Rows from block 5 of the fusion encoder of a small audio-text matching model, named by matrix and row number. Rows with one number belong to one neuron. Each number is 128 + 24 x the weight over its row's rms, rounded and kept within 0 to 255. All counts start at 0. Numbers have three digits each.
After each neuron's rows are labels from the 100 texts, of 14976, where the neuron reaches its highest value: "tokens" is the input token at the peak. Only what is clearly more common there than usual is listed. The data: struck, bounced, scraped and rolled objects made by modal synthesis. In brackets: how many of the 100.
# fc1: MLP up (fusion_encoder.blocks.5.mlp.fc1.weight, 768x256), inputs 86-171
# fc2: MLP down (fusion_encoder.blocks.5.mlp.fc2.weight, 256x768, transposed), outputs 86-171

fc1.221:154166136119143150144140094105135146114104110154134088126143104129141144107156145113107127101118144131135143116199119125137105157132148143138186126129136097112175094124131122120163165139099132190153151122145081126131129113079140124167161097124134118117104107
fc2.221:111150109092163144146139145102191132151082113137129112118153150106139091113159147111128130171145111118118120134109143147144148145056141095133157137146106111038161110127146113139138104142143099120114124162168136168135149136154092151110090106123129154090136076
tokens: "l" (100)

fc1.691:134125134080151116119159128139115160104136094105098131118150111100116166134107111179159109145130157135120148099115162078147110101138169132113098151098139134109099148107116106118133146149171112121123125142143137100126157162110137152116202155123121118126123141
fc2.691:118117134171131171096116123093137097163154139144134138109148123141109132146151121088125147115128140162090097119158055150138111170080095162115132156175144138129099109149148114137134114132118114144097103111139139141105135133146147174114139105151154114110149136
tokens: "l" (61)

fc1.530:130113125119120136145104106100124079119129124117127120109078127119150103107124132121174071107127157120105141100155097151147139130131112131128141079123127138102162143144112125127115095133120138183206104105145094130114088132131092086121125093123105155164104132
fc2.530:087144085126135167092139143161080176125085120086132112116112163099153145152127135126163113187123098170120132137104141103135144139161133118123150156108178106141102128143179141133176087160110125116131103101124134124144133149089162123141125134145088136143124147
tokens: "q" (100)

fc1.528:104104125141102183151155180145099115153166148100144144112113133118127092147075144105131151119144146152130142134112153114117129134069152121107103141145133155126101114113135107122125115150133134138123116116096141125134152082132179156105140142126133144123166136
fc2.528:150121163138120134144043143146114105134083140124119104097169132161120129083135114114132126110082148099139126114148109165149125108123089111146128151154143093101124146092131135170147132143138106120144136092155165105121136145142103116132116102115074155144130122
tokens: "l" (43); " " (42)

fc1.608:142126071154105124151138073138148118121127140158127111136113111133131097131133153177144109147115164158167153112179112157070136142119163143131116128134115136119112115121146105138192104119142105162158141103145119138154127154105133107128115120149169159148138130
fc2.608:111107119146114124122134135104095132148110109148146122108138153129151137121122102111137107163158137103101146115092129116142146169132121120101125130122174146169141162115122100154079170190175103121165123128111110137100145122096094161116136100169117087116121097
tokens: "q" (100)

fc1.453:087148118122108143143110108166163158147128137136145122125136160137053118129147110110117102127151085092109087150138155118121113113124096156126127125148101139151099124171076159137112092108123148136135126108133173108104128152203101120106055140093126152067141141
fc2.453:122120128099142121137075148099155138117091104099153120099173123144151083133139101123113151164087146140118137140122132137103135126117108121164106169116136137088125153075152156119113123146137131110076099130100162128124137080122170160137134085133156172117113152
tokens: "g" (96)

fc1.258:133140141121097079187119150117088151091134142156179143124143124126165119108106119109141153133191191159148151102113149113139135084108147096097149103120157143151124136126124121134127138091154126154116131137128167143093160136145142107147129068146090138106154120
fc2.258:140091111131135117083115165167170107096098124138168111080063108118132164140119111127148147135132138089142143172132108125150178155136122128118101122125117146091153157148112135107098105091117092098139166128127090165133107134156112126127141134101126110128090103
tokens: "<end>" (93)

fc1.5:103114104154127179142110152146134135139143173143096117103110143168150136121150140111092131100169129101111143126098184134131166149117133094104082151126123128111150105110120178147098099153142161108148095149112120084161133125142179152105106125114085101151066135
fc2.5:133167135179117125109118121118118139145106159174109111099131146105121148116112161122164127142109139120117099147136117174149156148101137130126121120114157102110138138124112075158168142134082125079132117164114136116112126114122156140176107157128118108140113137
tokens: " " (100)

fc1.718:094127108130113199153087173142129116141129148110117103114143105148085122113116145123113121103176126116120157120115165147101129142078146135096092131148140142134109074111115118157130104146154150128159089114120138113129126110111189119106145138121114134151094119
fc2.718:143139134141110183139107146167081095141142168164102114091142115135128191121144167101146113094073131112108107145157112178136101100087140100105131142122156109116125114155078146123175147143133131100164129123138103067146125097126164139144115130127117093148128122
tokens: " " (100)

fc1.30:097164145126125140126138132123151109166131111163112126162102144139130146128148129103091132103148094120137135159098130153123143141168145100164128141155133146116146124105138162168127111149108097121113109096156094148118144108112105084102103136137065132110113105
fc2.30:101164106145124129147150130122137107093113128149111161099123130089140136060127150121141101173138119155115133107163132142098130137078143145126165130108148092148115104122101165137164122164143130126153120120157126115099103208111163144119134147088181145116127123
tokens: "<end>" (100)

fc1.334:093178081104168146160134143129154118127150109129116157110100164155110115141133103141090106127132083117135119139155142125109120140129113139134140129165110123100098072175107151137130125152097143122137132117160141090107122159112091167102030091124110167124109132
fc2.334:118097118142122120166114126114124133133083102156119117121153135150119094130154129112130109149121083141130152111111104165133168112128124088113126112096127145102108122073159100130131145139175115131088132162079183120092159082110164151167163111119188156133136119
tokens: "g" (100)

fc1.229:118100112116112097112133088098139134119157135093159132163153111137101130104151128148161164110124150134095124118153108163142147164161126071144096122137137138098081122138137119112125107122154083138144098154108121143112162144147072146132124137154120129164125147
fc2.229:112101139150158106121145143151116118093138115116117155127127169144166108151140112106120142156102118168130134153108201108128122133094101152132128115112136113145138144140121139140145141172114136103125150095148146169134140104115114091075157148134120091155100160
tokens: "g" (100)

fc1.765:121124088166099179136103143164143123157129128131132123158152127173146141113155157113113154105129087092117136123133134120116129128084143126126122169132111139139109052126118163150144090125120118116133099115108069093119152137126149135077136174108119144110128147
fc2.765:159137110146103095128133154114134125125122110128111126114147136121133095113083144127133128121115163129139112155092138096113135175137131136089130072138130141144117141143112078091123144161169139154132160146115145095118147146145096135103103142136094098149112083
tokens: " " (100)

fc1.46:167164145128138121117161136096121111116124123172093120130133091139151137116144135109114107136162184125148111105148165137155120145132130130161115086126121131100108149150127072118153154119117139082115099128097133132107108131122134150131128146173148145121127056
fc2.46:140151110080139120137157107130157140129121114127119136151105136142180129140116164143121140120130117148155102129117160092102143130101124165127094139128130126145116114137125102110102092155106102097160112152132146131163146128100100126158169101133136150136176108
tokens: "<end>" (100)

fc1.643:129136138123129137154089088112134146123142151111112114133091148124175176125142123086119113134134150156088104164109130108079139105172136119123156093117107108138116185146111141141100094130137157177143117097090112155131145137133138178149175087141132128155116147
fc2.643:119076111143125151140144127123096125155106116117113121131113155110122111135113118140090096109146097118125139094126153180106196151118169119123169106081150122122100145135087114105153116131141097136141134121104124099136125137062121096110112122175161174132135112
tokens: "q" (100)

fc1.517:136157115110166150157124118092129140133100094123159129133081124109100103174108168097138099149107107131094148183145109069107137126129156114156122126122134132114116134071161131100104132117169138122153141127079098083132132161135139135127132065136138159141127107
fc2.517:173064092101120127110095112136117115102114114099078090104145118152143139154121135114148114123141140156161124119121112154108139126104144146134119139120124148083123137148135160144114095129111115187159113112143121155168122123143172123143144131137157107129105157
tokens: "q" (60); "l" (40)

fc1.213:162155124142173126133107117118106131117102139096161159144118094111170131143118147106125117124102169136133145132158136115110135137120164125122124147153116129099142058143135117077155121141145112144138069133096077122127102136130144127116150133170143135111123096
fc2.213:141107137133129151113096101154166099145151092112116083086175120179094088114112116122131095099096097118150079121169108129131099123124109130113126124103169088123100148137155135133098125117141134084150119136118106119135130146105141174121081115083122126135119180
tokens: "l" (100)

fc1.310:156134117157127138096156114151135111137097185137112108091132129111168162102163123142138118054137160150126086106131135117120123145161128121133142109104153102180122151097090144165124142157109146157172103096099145146160128133087134134141141124135134122131110108
fc2.310:159134120111151150171136159114133113148197121150163146146096149127177133142085170139141094092096116124145137166117115128132130101142123120115117119141100151127151073164117103098137165110153119128150162178155145138142085095114091118128157111124112129148134146
tokens: "<end>" (100)

fc1.462:112149095135131183183101177157138141145153165112061123115111106165112129106121140106120108098159096109128128148135125134106157130063175087124091147165121129111122120129164128144123095140122123154149076109110098073162154088137165120105162144124094154162101135
fc2.462:150167123128117133140130129163129128147078128142097144078159095135101141077130142129120114135127125118159127114126125142102154128163155093140136122134113135161146131122112162104136114168064165086199114105119151094110148109075115148145126116136085100165138147
tokens: " " (100)

fc1.699:119089100163138144094122112142122121127096148140113098092120096098149135120159116126121106103075140137127128118145181091112085121127142141162156151144145101103143131123117090125135128138082112108184172164142084109149115109053108098148168134154131133154101144
fc2.699:161103141108146168102152187071143097140107120114115135172140128105083132119105135162136141128136095145145170115125108161105124193149121120097181146119170156107151147113179100159128146139130109137128111146114137170121103120124134117145089090087149137132112137
tokens: "q" (70)

fc1.731:104109138106137170137127158118154137146112156160071114097088097121094109108149121128064099060191135126120141121120150141102155143102171106086080159141137148100126106111088138152107137147148148143112122134131142125087099153128163118141104128141123117166110097
fc2.731:112199136108109148169156131158117151148144133126084070118170128123153097136150167142144125113146112141143138128167136077144141142093165085123113088116145106149087141170118122101131110129132113076140132171165125095111114107150112140107144103113148132144110134
tokens: " " (100)

fc1.683:095122137132084137127127139164145121141158162102109099115143166123102120126121100150118146099139103127138082104098108129116132116145090120107098126074111139144091145151090175163113109088111152121122139131154143123111118114166133137125123138107106138090151141
fc2.683:183088188116125141102108137122145111138125113099104134101149135126115119118129135111098112108128099111149138120127137194147104110127089129125154117107142119085106140098152121112096115171140122118144134113159137131149112109103145126164078070137131065167133158
tokens: "l" (100)

fc1.661:165116131142142119109176096142123130122127126164133112139123132111185138111129134124139127094184157113165093096080136128173114125128095148139120099112150119168157161145094139129133149117110101108120074157112142142158122112140135179137112115161070078135141138
fc2.661:132154076097132105103131117136150089124099126150110085143103093111126145102124154130134101143126140120131124139153129100097106153115092143108137118129127110142107110132111057126165103132111151112178141137112112136139141083125110104123164150075066144140137091
tokens: "<end>" (100)

fc1.594:177140111100137129140110098122128100134079163131144158118170145096123125130145107101129096105148153109152124114151104082092145147127131129080114134098108106130145127119086129143134115116110063132135144098161155132125134097172111170120122124142099118133124150
fc2.594:136123130129106158087117123091092150137135087171135138180174136176126133127145108139115120108129153156133153108147128175136110112114099147153172067125118115121114156074130147098122145146157147144098140117140123123102114135145107120131149069105118126114082121
tokens: "l" (44)

fc1.393:197154157101141140123166124086132136088106113128118128126191121129119152190132104144125114106147135100108103144146102142134124108113125124117117127092126148117150101119125116134146142118156123159120185120123112132112118128188125134155094098117083111128117140
fc2.393:114101112089119118108122086113133132128122128170171123127135159168130095115126152093107119120078159113146110114133114158126121149145099153163175148121133097103118160153144165082110146103104107082149105130136136129139125138109125159135171094157141142105098104
tokens: "l" (38)

fc1.284:091094126093082143129106179123120129113118147131129155164142142160146126115121157100133110138135168154147093082123121171140106129130135139140144167100111146128111119117123169097122128117134109116083142120120144150144090093163145145145130152133098150127122174
fc2.284:125143107111103147156162143110121108153104118132092117103071122105096147096157144105162147126076103105137152134117154116111153124083167129116128105137147106099117139124150121128159149166124153126132091150123120103127164101073123098093112097112123124120104064
tokens: " " (100)

fc1.666:127170141124161120146159110101144143109142106116121099138090145165124092154097154123152141137133140121116122151131099123111119130142144126139138145135099131127179190105140123127108150119164086158159141117099137137148158161131119120122188127129128141172067131
fc2.666:112100106106121120128108120116079106167116132139106094162120149149172147128118138131136127128149125139170137075139135170120131129139124131150153101085110110127080109124110162139180145124123104168144098077128097120126139101075194168116133099109118114142130139
tokens: "q" (100)

fc1.454:147151165115132143128172140152109115143129163140139130126136139089154148124150075140135137072144170108131122131093147138156143175109077153118166079102155081145178125127133124143120167129124097132127117189126135086147123139107171125157089130123085107094142103
fc2.454:128141090112094111123122111129174150105104124154156105112067147110106148132124166123112123111135146135196124138127092075130139126100144141141124134155119125112144131096113064088151116085105140102187166140147089108133137097133130087126186147104107120114089113
tokens: "<end>" (80); "f" (20)

fc1.504:086143127113160135184101141133090128122102125134132124100109124124123178108159106133114142110140133135109150136152147104125113111136104111168096136102141123129104121120101154113111084173133110142156132126138142108086128138150146104126191130123120106107170092
fc2.504:117112101104085122116138132093128155129144085080145115135164125111139109119128129101159143174171107133115144109129094146106147115121172127141127093102117152120111115146106137167118151111162125145135124125115138112150129171112163130090135119144142102125161131
tokens: "q" (80); "u" (20)

fc1.365:093125069128150098136093151153170106094126118152135104156129147087108096155141174159140176092163119130115112091122086106147136133085136145139135123114132122105110144142157126136092120128138146118121163113132136101091172140136124132115112121131147114150135139
fc2.365:124119164080131130163145111113156143171142118146118136153116153128148131117119128082103128121110106109143143140142179128097151127118120086116165161113138143102085097139087129157135108180174105119164175130132098151109100166099139168106106112108096154150166086
tokens: "g" (100)